Weights of a small image inpainting model: norm batchnorm, batches of 128.
Rows from block 2, named by matrix and row number. Each number is 500 + 50 x the weight over its row's rms, rounded and kept within 0 to 999. All counts start at 0. Numbers have three digits each. After the name is the row's rms in percent of the matrix's.
# fc2: squeeze-excite expand (model.blocks.2.att.fc2.weight, 96x12), inputs 0-11
fc2.0 131:509547614429520452458538525458482470
fc2.1 084:459452384548423461454518484510499499
fc2.2 059:480539585531527446543515526444416557
fc2.3 104:466488461408470493516544511494423402
fc2.4 082:420371534459521506492476480464537509
fc2.5 102:447567450466528473511456566441449572
fc2.6 119:540490467441513524530482513504359457
fc2.7 092:484594598549508532570499550483491514
fc2.8 062:508507468539427487560450600440506454
fc2.9 061:486471465464457576549408521565468453
fc2.10 073:554552485493427402487508540509426456
fc2.11 058:456556569595508536448480544466445477
fc2.12 103:512448532487403522529505558528398524
fc2.13 088:474399532421475493465420499517485555
fc2.14 110:443467553426451493483549558506591478
fc2.15 115:407437516528476485457473612498479497
fc2.16 075:493534438481465478514440570492529616
fc2.17 089:543429471526468519520540497508370464
fc2.18 084:513477502529503388523439585491464444
fc2.19 084:417566538544466489503509534492516612
fc2.20 107:432535468500448383538486539531454477
fc2.21 183:407488527486471514529414584551535483
fc2.22 094:539494475418448493531386496522439508
fc2.23 059:540526486390461512542395480494482483
fc2.24 097:534493501586542499503466624486452475
fc2.25 148:501599503504576467519423561558491505
fc2.26 102:470428463532528455519629503477535493
fc2.27 038:568518493475455498481447419522582573
fc2.28 097:541562497541524412525583547542450521
fc2.29 065:497587569569547447482519508457445548
fc2.30 046:512459505372445491515524500533447561
fc2.31 124:536446478492487484506640517542555511
fc2.32 053:393473483528577443489492572504521543
fc2.33 106:480472530562519492454645502515505515
fc2.34 226:490494489467571471499473634500445468
fc2.35 087:550487381450458500538452454525529541
fc2.36 041:498443491480497451464466637550498491
fc2.37 090:523525495551576522479510535489408402
fc2.38 086:501455465449511562498368493527483539
fc2.39 054:427486483482436572445447574465514457
fc2.40 095:486494442478353522502488538490547501
fc2.41 096:480480482479501529544539629473420478
fc2.42 131:397507455572475458530455579509495485
fc2.43 077:446506428467428519509530516469460393
fc2.44 081:444463520467392501484411503474442486
fc2.45 080:481507545396416542492449523506542446
fc2.46 079:514554468427486495479573528546393519
fc2.47 072:507550449435509501501580544560414535
fc2.48 067:442436441573481399457519482493482518
fc2.49 063:535448475471532481455546508469410599
fc2.50 073:501496526478465398536557547506408543
fc2.51 077:408436593538507510469495507451452539
fc2.52 064:431481376489529482526425528488486528
fc2.53 097:423503424531532511547611498463500484
fc2.54 095:464428398525492507483473556531519582
fc2.55 089:593437578476486483560552509549518535
fc2.56 125:565494582520488489488462569575535429
fc2.57 127:456479467594474515540617525513493472
fc2.58 107:514539438359473466502483525529488527
fc2.59 090:515490509453499471557634546540535481
fc2.60 120:448524459566406445496490584492470473
fc2.61 160:490523522478458400476480560479432583
fc2.62 099:408450471456521423449467559537465507
fc2.63 075:550583395503481540505521541453501443
fc2.64 147:505517604490418491570569528499462497
fc2.65 105:579497510493450428492510522515455386
fc2.66 164:481538547517555485514538639481471486
fc2.67 165:528497443391480500514418573523472496
fc2.68 143:503544497510450482466565590518444410
fc2.69 038:393443473469568500514545487506517579
fc2.70 055:504563567451463473513606507525453449
fc2.71 053:472534511513440521565475569405485570
fc2.72 081:461545559479505552513607535560527449
fc2.73 100:468469527481388466525502531526405458
fc2.74 160:468564435513446445493516597545459466
fc2.75 049:456525421509477561506456504492610448
fc2.76 052:591505443524534526578452544523520431
fc2.77 064:409453450458454494484494539492603475
fc2.78 075:545552550512394542538509506521412494
fc2.79 067:422573509498541474513561558467532582
fc2.80 080:528509509583436530545618507524475502
fc2.81 123:533495428575508489488466557539442408
fc2.82 083:526475414581556489563491483452513432
fc2.83 120:449506557449500426528553500484401452
fc2.84 064:428521542475466509510548611474457441
fc2.85 055:500512430543505607548502537433441505
fc2.86 144:513513531462540480513508625525438570
fc2.87 117:512483481442507482528347510489511470
fc2.88 044:517501521548509468504429579575464587
fc2.89 167:483463476575591554469430535500451460
fc2.90 108:533527567428477561489453555448420494
fc2.91 086:472559484471506513538387505529568431
fc2.92 156:458489544498504513481479611478415428
fc2.93 096:588445559529486448428465490528558537
fc2.94 047:473561621468511462536510564453474500
fc2.95 053:411548503510427413501485489432483540